A small contrastive image-text model, trained from scratch: 64-pixel images, encoder depths [2, 5, 5].
Rows from block 4 of the image encoder of a small contrastive image-text model, named by matrix and row number. Rows with one number belong to one channel. Each number is 128 + 32 x the weight over its row's rms, rounded and kept within 0 to 255. All counts start at 0. Numbers have three digits each.
After each channel's rows are labels from the 100 images, of 14976, where the channel reaches its highest value: "strongest on" is what is common among them. Only what is clearly more common there than usual is listed. The data: single toy objects rendered from many sides on busy backdrops. In brackets: how many of the 100, against the usual share in percent.
# convs0: expand pointwise conv (encoder.blocks.4.convs.0.weight, 512x128x1x1), inputs 0-127
# convs1: depthwise 3x3 conv (encoder.blocks.4.convs.1.weight, 512x1x3x3, trained with AdamW), a 3x3 kernel
# convs2: project pointwise conv (encoder.blocks.4.convs.2.weight, 128x512x1x1, transposed), outputs 0-127

convs0.203:128128128128128128128098128128187128128128128169218128128019113128128128113128099128128193128128128128083128128128128128165128212128128106128128128058128089128128128213128076082128128128128068100128128178196128128128130128128128049128128128128165128128224128128165128195128128128128128128128179128128128193033128128128080128128091161128128128128128128128128192083128197104128128128189
convs1.203:137140173164191159102126138
convs2.203:128128128128128128128128128128097152128128143128128128128128074085128128088128165128128128128074128048076128128128128128175128128078109204128128174128128046062128128128128192128128128128128128128128130128128128072030128128128128128128128128128128147065128128074128128128195206176128128168128083131128128128128028169128128128128128128064128128128044068128201128076128056081128128069128
strongest on: red (94 vs 8.3)

convs0.433:174128218193128128077128034093128128112082143128128128128201128128179210128128128128128177128128128128128128128039128128128156128128128175198113128128053089128128128128034128128128128173128128128169128128113128037128128044128128175128128128181128128128128128128128128128128128128128082128128180128148200128160128128128128128098128128128067128128180128128128128192128189128128164128128
convs1.433:117171147189105129155084129
convs2.433:128128128128119128128061135116166128128066128128128149128128190179128128128128128128076128128128171128082128061050128128128128100128128128127128128092128040128121128062168180128128128128128176128128128229128100128174128128128146128128128128128128128128205128128128128128128128050163128128202074128045128067128128128128128128040128128128128192044185146128058128128128128128128128072128
strongest on: car (27 vs 3.5)

convs0.242:128128128128128128198190128062128187128128128128128128128128128128128128056128058128128128128128209128128128128068084128128128128128168128128128128128128128128128128196128128128128128214128128057128128128215128128164145128090043128128089128148196128068158128128128128128214052128094128128128128128128128128202128128128089128128072128128128128000128128128128128128128128128128162128128
convs1.242:139124077157150080165142093
convs2.242:128128128128128128126128128128023050128145128180128128104055128128090081128128216128128072076128128128128128128128128128186124216128128128074048128128128128128102128128128128128128128128128128128128128128128128128128149025128128128128128066128128180069128128128128128128128128128128128128040227128128128128128128121128128128170128128128069128128009128128128128128128128067076128178128
strongest on: teal (37 vs 8); black (26 vs 8)

convs0.363:128091128128095128139067000128128083128167128128128128128193128128128128128094128128117128128128128128128128185066128128128087098083128128232128128128128128090128160128128128128183128128128128128128199128128082128128128128128128174128128128128128132128128186171143128128128128128081155017128128150128081128139128039046128128128128128152128128128128128178086081128128128128128019177128
convs1.363:131129114177136086166143073
convs2.363:128100128128128128128128128128128122128128128077128098163177038052128128195128171128128189128128128128128128128128128118081128128128128201128128128128128128255128195128128170142128128128128128128128128128222174128128128128080128128071128099128088170128128128128128128063128094128128105128128128066178076128128189235128128128128128102207128128128128128128072128128128063128076128128151
strongest on: brown (36 vs 8.3); orange (34 vs 8.4)

convs0.431:178055128128128128120088214128128128194128128087128128128128128128128128128128011128169128128128190128128173128128128128128128129177128128128128128128128128128071128128128185128209207128128099128068072128128128128128128128128128128128128090128128128175128098128128128128128128069145128190128128087027128077080046163128128089128165196128128180128172169128128128128178128192128128128136
convs1.431:126116116107116154105177197
convs2.431:128128128128111128158033128128128128128128128128034203128128128068128088128128128128128128099128086128128128213128128207128118167128085145128128128086128128128128142059128215128128128128128199128128128128128128128128128168128128083128104128128192128035128191128128128128049128128128128128037128128128128128128128128165041070087128151167128128128128171128211128128128128128128087128128
strongest on: red (29 vs 8.3); yellow (28 vs 8.6)

convs0.178:128055182128128128128128128128128128128186198128128128128128071128128128128128084128161077128128128128208128128128128128128128128128158128128128150128128128128128128106128128128128128041105205128078128128050128179128128128149128128128183128073093146078128128128089156128078074128209128149128128128175128128128128128059128128128128160128128181160063076128175128128128041128080069128240
convs1.178:100083116147121120155192158
convs2.178:128128128128128128128090128128128128043128119128128128128053117128128201083128080107128072128167210128188128128174128128128170128060151128128128170128128128128128128113128128128128109128038169128128128128099128128159179128092128184204128128157128128128128128128145128128226128128128128128128128205128128128128128085088128128044118128146128128128128128185106128128128216061128128211201
strongest on: hammer (50 vs 3.3); table (26 vs 3.4)

convs0.6:128128128128128223216128128174049128128128128190131128199128128128128128128128128048050128208128192173081128035128128029128128128128128128128170128128090128128096128128128128142094070163137128128128128128128128128078128183128128128085128172128128128191128128186128128095128128128128128128128128128128197128128128128093128106113128128128128101128128128089066074128128201128128128079128
convs1.6:175177189143115133122118109
convs2.6:128086174128128209204188128128149128128105128128173128083128166136128128150128128046128128128128167128128128128128128072128111068128128208128128166128128128128128077164128031074092087128128144082128128048128128128128204128128128174128128128128128128090154128128090128128128077128128128187184128128128128128128128196128128128128128128176066128128128128190222128128128128211128100128090
strongest on: umbrella (28 vs 3.4)

convs0.405:061128128128128166128128128105064184128145200128128128128128128179128128128161128135128128128128097184128178128128145128128182138128128128128128128040190050128040128128128128205128128128128112128078128128128128233128171103128128128080092202182198128128128128143128137128128128128128186075128128128128128128128128128128128059128128185130128128128128226188128128128128128128128128205128
convs1.405:127118086165160137085096083
convs2.405:195128128234128128128150128128128128128047128128128128185128040082128128128087165170118091128128128154189128128128128128116194083128128194128128128128128074128128148084185128128200128128128128128128128128196128097128128128128128168161128128128115128128128179128178128077139128228128128194128128190175128104128156128128128173198128144128185128058128160128128128186128128128128176128128
strongest on: yellow (37 vs 8.6)

convs0.367:128188074150128128128111128095128128128034128076128078128066138184128168106128141183128128128128128097128128165193128128128209128128128128128128128175128128128128128128128219128089128176099128208128128045146124128031128128128091128128128128128145128128140082048128172035128156128128128128222128130128128178050128128128128128128128128128128115128128053128128128128128128128128128128128
convs1.367:156146128146176143071090103
convs2.367:128018028074128128128128128128043105128091140039102128128197128128128128128112165128128128136128128241128061006128128128161128128128128226128128128041128184074128088128128128128168128128128162189128130128128128128128128128128128128128128128128128128128128128128128128128134128197128128128128128145128125128128189128128083128128128128128128088084128128128128128076128128128128128128145
strongest on: teal (90 vs 8)

convs0.272:128128174128128128128128128128128128128128128128128128128128128128128128128128170128128078128128073074088128149186128128195128220158128128128128145128128128059178128055128153065128185128072128139095128009128128128128089128072128192128128128128149128211128038128063128128128128128128128128128076128152128128042080128128077128050043128128128128128128168128128128128128167128128128128128
convs1.272:160171156088084106126155155
convs2.272:060128128128128128128128128128128128128157128195207064118128128128128128128128128128128128128128143128128128128128128128128128074128128128016176128145128128128184169128128128128087128193060128128128128128128128128085184128128128041128128128128128060128193059217154128077128128128128128161128128128221128128128128128128008128128128099128128128128128103208128128192169084128128128128128
strongest on: robot (40 vs 3.5)

convs0.61:128205128128128128128172128128035128128185128128128091161185128128128128056128128228128159128045111128128128128187128128156128043128128128128164128128128128065128128083186128142146075165169128071128128128166100128128182128177128128128128128128128128089128128092128128128128128128128225128128171128104212128128128204126173128144128128202128154128128128128106128128128128128051105128128
convs1.61:076089110110168161167139137
convs2.61:128026128128073128178084128069128188000092140128128128128128128128128128128128128128128128128151043128128128128128130128128128201150128128128128128128077128128128198128128152128128157128128128128095128128128128128128128189128080062128204128179128128128128128179128128128233128128128128128128128128180128128128128128128128128021128128057193077154143128128128128128128128191128128128128
strongest on: from below (74 vs 33.1); umbrella (33 vs 3.4); striped (29 vs 10)

convs0.252:128128212128128128237128128128128128128049128128128128128128128128128048163128213128128128143128042169128096065128128110128073171128128128176128128128221128128128072128128073128128070128128128128128128032128128099128128128128128192128128128196128128128078128128128128128128128128128128128128128128128116128128191128069128052128128139128211071128110128128138148128128072128143128128175
convs1.252:124150148085073126078102109
convs2.252:128096128128128128128096128160128128128108128128128082128128128128128128128128128128128174128017128128128128128095128128128016128128202128128128128077139128128016128128128128128128109128128128128128128063150148066128128090128057128128128128169128128151128128161186128128128128092214205128128128128128098128128128030057128128128128192128128128177128128128128128202128128239128128128128
strongest on: from below (81 vs 33.1)

convs0.211:128128128128128153128159128128084048105128128242128128128128128128128128128065174128128128128128128128200128128128128128078128128175128128086128128182173128128128128128128146164165155128128128128128128079128128128187128128077128128128190128128128128115077169204057186147128128128128080128128128204071090128083214128128128223128128160128128128128128057128128128128109128128022149128154
convs1.211:135141159092065095152158144
convs2.211:077128128095128128128128073128128128128173078226128128168128128086096128128128159077128098095128174128128128128128128128128097128094194128128128128080128194128128221128128080160128128179087182128128108128061128068059128145128128128176128128128128128128128128186128176128128128213076128128128128175128113128128128128128128128187168052147128235078128109128128161177128128081128128095128
strongest on: level (62 vs 33.6)

convs0.160:128128128128187128128128128128068128180128128001039128099128189168128128128128128128128128128128136128128128128128158157098128128128128128128128128128128128170165128188128050128128131128128128128128128128128080128128128072128172128128128128209128128000128128128057186128128128128236128128128128128128082128088157187094128128128131046128128128109128112128128172128063128128128128166128
convs1.160:138141148166198150148162142
convs2.160:128128128066128128128128128128128025128128128201128128185128128128128128197128181128079128128107169128159149128128101128128128168068128066128128128128128128128106176083128152068128128128128128128128128140128128162210205128168057178044128128128166128173204128128128128038128102128128128128128128128128128097128128128128094128178128173128128128133230128128045128128128071128110128128128
strongest on: brown (47 vs 8.3); barrel (29 vs 3.5); orange (28 vs 8.4)

convs0.463:072204091067128128128216092128114128088128128076128128128128128128174200151128128206144116128128128128128128189128128128128128128128128128074128168128128128128128128128092128242128128159128128128128128071128128067013128128128224098090128128128128128128128078128128153128154188128128128128064128187145128213128188128128128128178103128128128128173128128084128128128153128128128128128128
convs1.463:104107116152188167143168150
convs2.463:128128128128128151128128128170128182193000128128128180128128128128128128128091128128128128128034204128080043163128128128184128128128128128112128128097128128128056128128128128128161128128128128128096128167196128128128128128128128065128128128128242070128166128200128165128128128128128128128128042179128097128128011128128128128128085155133128128128128128128128163128128128128128093128128
strongest on: teal (46 vs 8); orange (35 vs 8.4)

convs0.333:128090128074152128128128061128201066077170128128128015128070128128128128167128128128083128128128128157128128128128082128128128128128167080128081174128105128195128128168128128128082128128034128128128181089128142215128128071128128128181128128128176190194128065128090128128128128152128073128128128128128176096154097128128128128128189115059128128128128128128128128128128177128128174190128
convs1.333:159170104128202122114116134
convs2.333:128128128192128128128128128128075128128128128128055128095128128128128128128128222164128175128128128087128128101128128128128168059128128128182128128069128128128128073128128128128128128128128173128128055128128128128128128128058128128128128128128082165128200199128170128128128128128128195128137128185128128128128128128128128187128128128128128128128128128207173020128212184128128248128190
strongest on: hammer (34 vs 3.3)

convs0.138:128210128128128128178128128128128128128128128128128128128128128128208128128110128128128128128128128128128128147073175196128158128128128128128128205128128085128128128128042072128128128128170128128128128128128082128128128128128024128128128221128106128128128128112128128235128128128202128128214128128128128128161190128136128128128128128128185128128060211128128128128241128128128128198128
convs1.138:089141135084160162082153154
convs2.138:128128128128128128161128128128128212128128128091179128128128128128128128214128017164128128040128128246128128128128128128128128030231128128128128128128128115128128128128128128077128128128128128128128223108128255128128128128128128128128128187128128128128128128040128128128128128128128128128128128128128087168128128128128218095128128128180128128128138128128128128128096128128128128128128
strongest on: hammer (25 vs 3.3)

convs0.124:128128128073128128128128057128018152025128128128128128128147128150128128180066128200128128246128128128128128128128155128128154128128079128168164128128207128128128177177128128128128128079128128128128065128128191128128128128128128100128100128128128128128128128205049128093128128128128050128128090128128128128128166064128128128128119128128128128128144061128128087128128047128128063128128
convs1.124:091123129091185174109149110
convs2.124:128128128128128161128128128196210128128128128128077128128128047128128128128128128072155128128128128153195128128128128094128084153128182128128034128128100128209128102128128128128128128128128102109128128054090128128128128128128128134128128128172128128095128128128185128128128128128069060128163128060186046128047067174128156207128128084201128128140128194128128099128128128128128210128128
strongest on: level (65 vs 33.6); tree (46 vs 3.3)

convs0.56:087147082128101124128118128128128183128128181128128128081099073128128128087128150128128128021128128090128225128128128128128128128128054054061128128128128128128128100168128084128128128128128128128128128128128086103128128128099128163128128198164128128115128128128128091128068128242060128128057128128095210128082128128062128128128128128072128075041128128128128128128128128128191128128128
convs1.56:127106164138182182118148097
convs2.56:128106128040128128128128200128128128128208128081114128170128090128128128128128128082128128128128128128128128128117128128128128143128128187056128162128255128128128033116069128128128120088128128128148067070128128128128128158128128128128160204128128064094128128128049128128128128128193060128128128128128128038079128048128128128095128134128128128128128098128128128128128128053128151128128
strongest on: teal (51 vs 8)

convs0.494:128085128128128219171255128056128199092128128183128128128128128128128206128099128128128128055128169128128086099095128128128178048128128159128128128128128128128128128128197128128128128128128080196128128128204172128083128128128128161128128128245128128128128128167086128128128128128128128128128128128128169128128128128128128128128128128128200128128128128128128128144084097128032128087128
convs1.494:117094100122123069135128068
convs2.494:158128128128128128128185166128128154128155068188128128128128128128052088128128128080128128065128195128128128093128128128128128165182174128128128128128128128019128038128128128128128128128128128128128209173094196128128203128128141225128128128158054205128128153128128128128128128128059128128128128083128128128128062128128117074128128128128128128128128128163128128150128128077032128099128
strongest on: teal (27 vs 8)

convs0.286:128128128015128202205128090128082128128128128056128128128128128128128128159128128128145128228128128128100157128128128128128232128111067047089128168128178128080128128172128128128071128060205128128128128089170128128140187079128128128128128128063128128152128128128128188128128128128128144128118128128128128128128128128128128093128117128152190128128128128128128059200128128061128173128128
convs1.286:107117097128186180111151155
convs2.286:109128128128128164128180195128128128174128193076083169144128128128093128128031128128181158187128128128173128128128128128128128107128128128191128128128070128128067128128066128231216128102128070128128128128192128128128214082128128220128087128080128128128128128128086128128128128086128128128128128128168128121128128128128128128178128128184128128128128128128202128128128128128128222128147
strongest on: yellow (55 vs 8.6)

convs0.123:128128045128057071128128128128128128128128128128128128128128128128128128128128128128128202169128128128128128128145128128128128128128128155128038128128128065128128053128128101171128128128128105128128219128128041097089128128128128213128128128128124128128128128128128128128128128184128128085128057108128128128128128050128081128165107168024128050128103128205128080153038128128128128128200
convs1.123:153127090179115089166120092
convs2.123:128037128070128181128145128128128095128128078128128128128128089169128128128128128128128168128080189128128128097128191128201128173128128128128128128137128128249169128128204128128128128128128128181128062128128128065171128128128128128128128090128128128128128216128179103085128128128128070128128175107128088177128106128050128128181128109166188128190128128128128128186205090128128128128159
strongest on: red (29 vs 8.3)

convs0.435:128128195128128128128219128128185128115128197128128128128128059070180128177128128128165128190128128209128016128128128128128128128167187128128108128128128222128055128100128128128128128128128128128128128128128128128128149128164189039128128128128097128170036128088063128128128128128128128128128128068128134128128131128184084128128128078128074179163128128128128089128128112128128128136083
convs1.435:081080080146162141142143145
convs2.435:156128150128232128195128128074128128128128128128128128128128128128128128160128075128088104083106128223128128204128128179128128128128086128092128128060128128128113128128205163163105128080128066128243107128164128128128128128078128185122128128193130128128128128082147128128128128128128128128128128068128128128128112128208128128119203128128128128128128128128082128182128229128128128079085
strongest on: level (64 vs 33.6); umbrella (29 vs 3.4)

convs0.489:128128128128128128191128128128128128037128128128128128128128128128128128143128128128128128002128116128128128128128128128128184128061128032128128128039128128195128128128153128128128064128128071128128128128128128128061128128128128033128128063128128128128128128128128128128201128128084128043128128128076128128128237128128128128080128128128128090128175128128128128128064128128128039128150
convs1.489:173174181148119154109103122
convs2.489:128192128128128128128160128128128128043215071128128128065066169203128128128128128128165128128128128128128128128128128125202128128128203034128175128128128062179107128128128128128128128128168041128128128170128128128128093128160128128128128128128128105185128063077128128128128064128128248128128128128128140079128128130128094149128128128128128128128061128128178128128128128128128128128037
strongest on: umbrella (30 vs 3.4)

convs0.265:128128128169169128128128128128128128112128172128064128099128128128128128128072128128238128166210128128128128128214128128122192128128128128128128128128128128128128128128128128128128103128128215029128128128128128128037128016128128128128193207128128128055128128128128128128128128207128128128107128128128128128128128128128128128179128128128128128128128182128128055128128128128128083233150
convs1.265:132158162084138154073151158
convs2.265:128128128128128128128205128071128128128128128128158075083128161055128128128068073128086128128128128128184159128063196128128128103128128079094128128128128194128128128128128128084128065128128128049178128173077128162125128128128128128150128128080128161128128128128012128128128128128128063128128108048128128128128056104175128075165128113128128128128143056128128083128128222128128144082128
strongest on: yellow (38 vs 8.6); green (30 vs 8.4)

convs0.19:184041141128128183128030092128128128128128148128128128128128128215226128128068211128193128222128063128128084179128128128128128066128128128174090128128128190128128198128128128128128128128128069128107128128128128128128128128175128128128189153074128128128128186128096128128128128128128128128068128128128070182128128128128128128237128128128128128128124128128128128128128128128102128128128
convs1.19:096160184121164157110162145
convs2.19:045147128128128153183128135128134245128128128128128191128128128128128128128128056128080128083128128128128128128050172128128128128128128128105019128128147167154128128128128128128128128128128128128128128128128093128128128037128024128222128128128086078128181128068066128128173128128128128105189128067128128128128128128128128075089128128128128128149128128128128060044128128128128128128128
strongest on: yellow (37 vs 8.6); striped (29 vs 10)

convs0.490:187128128128096128128128128128128128128128197151088136183128128128128220128128128193128128128128128174128128128190128128128128128024128084145128173128096146104083128128168128128153128128037089128128168128128181128128128128095128216128128128128128128128137228164128128128128077068064089128128103156061128128176227164128159128128128158128161128128128128061128070128128128128128132128133
convs1.490:062137158089142157094115135
convs2.490:128128128128161077116093128057128128128128128128128180128128128167051128128128128128128015128182128128128128128128128128172128219128128128128062128128128105183183128128128128128128128128227128128128128128150128128128000077128128128128160128113076128128170128128128128082197128128128128128128128128128023059128128128128128039128128088128072128128128128128128128128098128128128105128128
strongest on: green (44 vs 8.4)

convs0.45:128128128210128128128107091128128128128128128117128128128128204128128184149128128118220128128163063128128079128128128141151112083128151128153128084128181128128128128141055128128128091128184049128167128128157128128128186078091128179183162128079128099173157128128096128128215057128060128128090067175128128128185128109128128138200160128128128128128128133128053093128128128128092057128128
convs1.45:172141097176150093170141112
convs2.45:128096077223128128149128128072128128128151128128128128128186128128228128128047128097128128128128128139128128128047128078128128011128128128128107128128200128184205128128128128128183128128128128128128128128128176128128128045128113128095128144169128128112163128128099128128203043128128144128176155128128061128128095071128128128075128095128128128128128090128128128128128191128159128128077
strongest on: from below (72 vs 33.1); umbrella (64 vs 3.4); lamp (28 vs 3.4)

convs0.13:162128128128065092128128164079128128142128128128128128128128103128094128128028128051195128128128128077128063184180128128128128128128128207161128179094128128128128128128203128128128097128128128205128121170107128128128128037053128173128128128128109128069115128067094184128128128158128128084128128194170128128128128128128084147175082128117075128216147128128128128128105128128128128128059
convs1.13:170152158186137166130104107
convs2.13:128128216219128075128060128071128128081128060171128128128128128128176128128128128128128128128128182097128214125187128128128128128176128187128163128128128058128128140128154128106128128093128089128128128101128128128057128180100128067128128088128170128148128180061163128101128128128081128092175128128128128128128128049128128128128128128128129223128128071128128128128177063128128068128079
strongest on: level (87 vs 33.6); table (80 vs 3.4)

convs0.303:128128128199128128128128128109152128128068128128090068128128128128128183208128128220128128128128128128128160128128128128128128128100128128128128076068128128128156128128128128128128128128052128128128128194128128128128128128159128128089128128128069234216128188168128128128128195047150128128128128128082128128128231128128116128128128128128168128128128078187172071134128098128034128128176
convs1.303:112120121111145112180141056
convs2.303:075128128071128128128128128128255118128128128128128128128128128128128128201128128184128128128128128163128182128128136128128123208128128091128128128128128057057128128073128128128128128128128207164128128128128107128128128128128065033128188128128163128128128128128052186128128128128128128069128090097128150128092128128128128128128128128204187128128128128184128061128195128128128128076128
strongest on: hammer (38 vs 3.3)

convs0.345:046128196128128128128138128128128059099215128247128128128128128128188128128128128128128128128115128041128157095128128128128128128128184101128147055128128172128128128146128128128128128128142128128128058164080180128132128128063128128128128128128156128065128128128128128045107128128128158128128128128128162128128128128202128128128063120123128201172086128043128128128212193128128128128128
convs1.345:107076091102145174142130090
convs2.345:128128128128153097128128128128160175059128128228128085128128128128068128128128070087128128108224128218128109128169128128128128074193128128081105128128104128058128128128128128079128128128128128128128128128128122128014182128093127128105195174128128177152128090128128128128057074128128128128128128172128141128128128128137128045128190053128128153150128128128170128199128128128128128128143
strongest on: green (49 vs 8.4)

convs0.60:128128128095128122172128128029128128178128076107128128128128128128128128181128128128128182128128128128128128208128074128241128128186128128128128128073128128128128128128185128172128128128105128128128222128101128128128128128072128164128197128048142128128128128128128128128128128161024128128128128187128167128128128128170128128166128128128145149128154031128128128128128128255128128128128
convs1.60:073077082122118127147156141
convs2.60:128128204128128128128128128128045128128128128128128128128128128128047128128128128128128128068053128128128128128128128190086128128128128128128128128128124128128128128128128128128179128118128176014214128128048128128128128135128128128128128128128181128128128128205194128160128128190128038128128128128128128024128128128128083209084128128048128128162194128198128128128128132099128128128128
strongest on: brown (28 vs 8.3)

convs0.133:128128128080157095128180128128128128128128096172093163128128186186128128149128214128128128128128128128128100100063128128070163128128128128128111128128128128128181128128048128128200138080128128128128128114057128208128128128189178128128128128101107222128067128128152128096152128128128128128128128128128255128128171128128128128052068066190128128128128128128165128071111128128084128121128
convs1.133:083090110112106126185165128
convs2.133:128128077128128107128128128128128128128128128128195128128128128204128085128128179085128188091128040128161128128128128061128128072128128116088068174128194128128128128128128096191128222128128128128128128205128084179128087128128101068128128208128128203145128180128164194128128128095128128128094128128128128128128128128128104128081203128128128128128128076155128041128054128128128128128128
strongest on: brown (38 vs 8.3)

convs0.116:128032128128128204128158128128128128128084128128128068128128128128128128128128031128175128084048128128128128128128128128193128128191128175148128128053128128128128212128128128128128128128128128128128167128186128128128174128128128128128128128128128105128128128128128128128128135140128128128128094128128128085128169128193128156128034128128065128128128042165128078164128067229031128128128
convs1.116:122108100157157119199163125
convs2.116:128128128128043161128128195054128128128128057230128128128128128179208128128188128067078128082128128128128128128193128128218128128128128128128067128109128128180128128128128128128087128115128128128128128128128128128128128128128128171154128128164128141128111085092128128128058128114128011128078128057128128172128162110128128171128128061128128128187080051128128128128128128128128128128128
strongest on: level (61 vs 33.6); hammer (42 vs 3.3); ice cream (38 vs 3.3)

convs0.166:128128128128041128023180076128128128128128128202128128128128208128195160090128128128128128104043128196128128128093128128128128128115182128168128128128128055128048128128174128110128128128165128175128110128211128128128128128070128128128128128128220163096128128128070128065128107173175085128164128128191128128151101146128087061128128128152128128128128092125128093128128128128101128128128
convs1.166:134167162151172178102102111
convs2.166:204153175128179128110130128128128210090128096075128108128128128128128128128128128128128191128044128128128128128176128076128128116128134149093128057128128149128128128128128128128128018098128081059128128151189128128128128128128080100069065128190203094047062128150192128128128128128128128128088128128128128128128128094128128128128128092171128085128128128114128128128038128128128048128128
strongest on: from below (68 vs 33.1); umbrella (56 vs 3.4)

convs0.453:091128155062086128173128128128128128203128085048128128128128128255128221208128128128128128128128128128128128128128128128128128128186128128128128128171128128128016128128128128152128128128128128128128205128066128128209128128128128112240128128128128128128128128128128128128128128128128128128128128128128128144128059128128128128128128128128128128128128128128034128190128128206128128128128
convs1.453:124139129151189168155164162
convs2.453:038037128190128128128128128128128128128150128207128128128217128165128128105128062174128194128106128128128128128156128074128032128128128128163128128128212089128206171048128070009128128128128128128128128128058082128090128128168128128128128176128128128128109128128128128112128128098128128128128128151128128107128128128087128128204128128128128180138128128128128099128128120177128128128128
strongest on: brown (67 vs 8.3); orange (27 vs 8.4)

convs0.302:128128128128139128110128128128128128128128128128211128128219128069128128128079128128193128128128189087128128128128111063128128128049128183128157128128128128128128128192128128128128128128033196128094128128128128128140128091192128128128128196218128128128128071128128128128158128063128128057128128128128128128128128128128128012128128107128128057174094128128128128128056128128053128168128
convs1.302:134161085129170073102149109
convs2.302:128128128157230074128128128128128128222128092183091128128128128128109143128207184128128102128128039128128128128128128128128128208191082109128128128091221128128128128067147128230128128128128057128135186186167128128121128128097128128128128128128128099128128048128128128092128128128167128128128128121128128128128128090128128128128073128128128231128174128128114128128128128128128059128128
strongest on: green (26 vs 8.4)

convs0.171:128083240128128128128128128128128128128128128128190128189128128128099216128128128065214074128128128128128128090102128160128128128128093128070204125128202106128128128128128128160128157128128128128128128012128128120035128128128128128128128128128128128189128128038128128128107128128182116089128128128128208128128163128128128128123128128128128223181128128128128195128128084128128128128128
convs1.171:154151094167122087167124083
convs2.171:128021221128069128128128128128214128128128128128128128128128128128128128050199128128128128057077188128057121128083225128128162128128128128128134128132128128128128128090128128128096128128128037128128128128019128111128128128128128244128128128128128185126128128128174128128128093128128128128128128116128097068128152128128128128128128128128128128128128128128152048128128056128128128128128
strongest on: hammer (55 vs 3.3); orange (34 vs 8.4); yellow (30 vs 8.6)

convs0.81:128145128198128128052128128222128128128128064128128128128128128128176128128128194128128128171153121232128160128128128167128128128128060165128128165080070128128128128084128184128149198128128128163085128128197128128128128207128128128128128128128128128174128128128062128128128128128157128128150128128128128082128128128207091128186128123128092128128128029128128128128011128128128159128144
convs1.81:132161127083135165126088072
convs2.81:128128128128128128057128128128128128020128128128128128128128063128128089128128128128104128128128028128128092128128181128128128128128128128128128128128128128224128189128037187128128128128128161128128128128128128128128128128128058128128222128128128128061128128128128128128128219072128080128163128128128189128128128072156128128128175147128180128077206128128128128128128128128012128128128
strongest on: from below (94 vs 33.1)

convs0.231:128067128128120073128128128169128128128150128128184128072128128148075128148172159039128128128128089174128230128128091128128128146128183128128128128059197128068086128128128128088128067128128128128128188067128128128128128048128128128128128128128161128128092128128149128128128128128128128128199128128128128155171128128061167128128074116128204128128128068122230128128206128076128100128128
convs1.231:072146096137166099124142082
convs2.231:142128128216128128094128128098128195128065128128128128128128128128128128128128104157128128112174226090128128128128174128128128128128128188128128128128098128128128170128128209143128128060128055064128128149128167128157128244128174099128128128099128214075128174128091201128128128207145128128128128128128128128128128043128128128128104128169092142197128198128128118173128104128128128128128
strongest on: hammer (27 vs 3.3)

convs0.28:128128128173077128128128183083128158128128128083104144128128128128057060101128170128128128128191128128173128156128128086128181128128128128128128128128128128039162128167052128065196128128069128128128128128059168034128077128135128128177128128128128128128128128128177171128128128128179128179054128128128128128077128128128128128128128086128234128197128128128128128128128128196128128054128
convs1.28:140121095107137122191187129
convs2.28:128195103128128128128128128145128128192128128128135128126128128128092128101128128166128128128128128206128089082128232128197128128128128093128128159128128128128064128128128128128128128190024097128197128128128168153128128162128103128128128128162128128128128128164097128128128161085096128128080128128128128067220082236128164162157128128128199128128128182052128128128141128167146128215128
strongest on: brown (30 vs 8.3)

convs0.183:128059128115128128181065128128128128128128128128128128128128128128128128128128128091128128128128081218061128123128128128128128128211128015128238211128128128066044128128128128102193128128128128128128128128128079128207128070128128128205177128128128057128128128128128128128043128128092128128128014128128128128128128128128128128128145090128128128128128128128128128128128128128128128128128
convs1.183:124147127163203167130139146
convs2.183:078128128128128128064128128128084128170128128128147128128128103194128128128128128196128128128128128128128128128128082128128128128128128175128128128128128158108128128037012058128128128128128128128128128128036128179104128220186128088128128128128128128097128025128128192070200128082128128128128128212128114128128128128128128128128085128128128128128128128085128230128128111149064128106128
strongest on: brown (39 vs 8.3); yellow (26 vs 8.6)

convs0.225:128128128128128192148128128128128064128128107128128042128128128128128128128128128128128128128158128128128128128210068128157128191056128128106128044128211128128128128083128128128168135128128188128128128128075184128202128128128128128128128196128128078128090128128128128128128128128128128128128128128193128128128128128128008044168085067128128069128128128196128040128128128077128128128128
convs1.225:140141106164158099188140088
convs2.225:128128160047128128128128128104186128178180128128089128128128164128185128128171128190030128136128128128128128128128149128193038167128128128151128128128069128128128128103194128075128128128128176088128128128095224203190128128128157128128128142182094128142158159128087184128128109128128183128079128076128179128128128128128039128128128128128128128128128128128128173128128121092128128128222
strongest on: from below (66 vs 33.1); lamp (51 vs 3.4)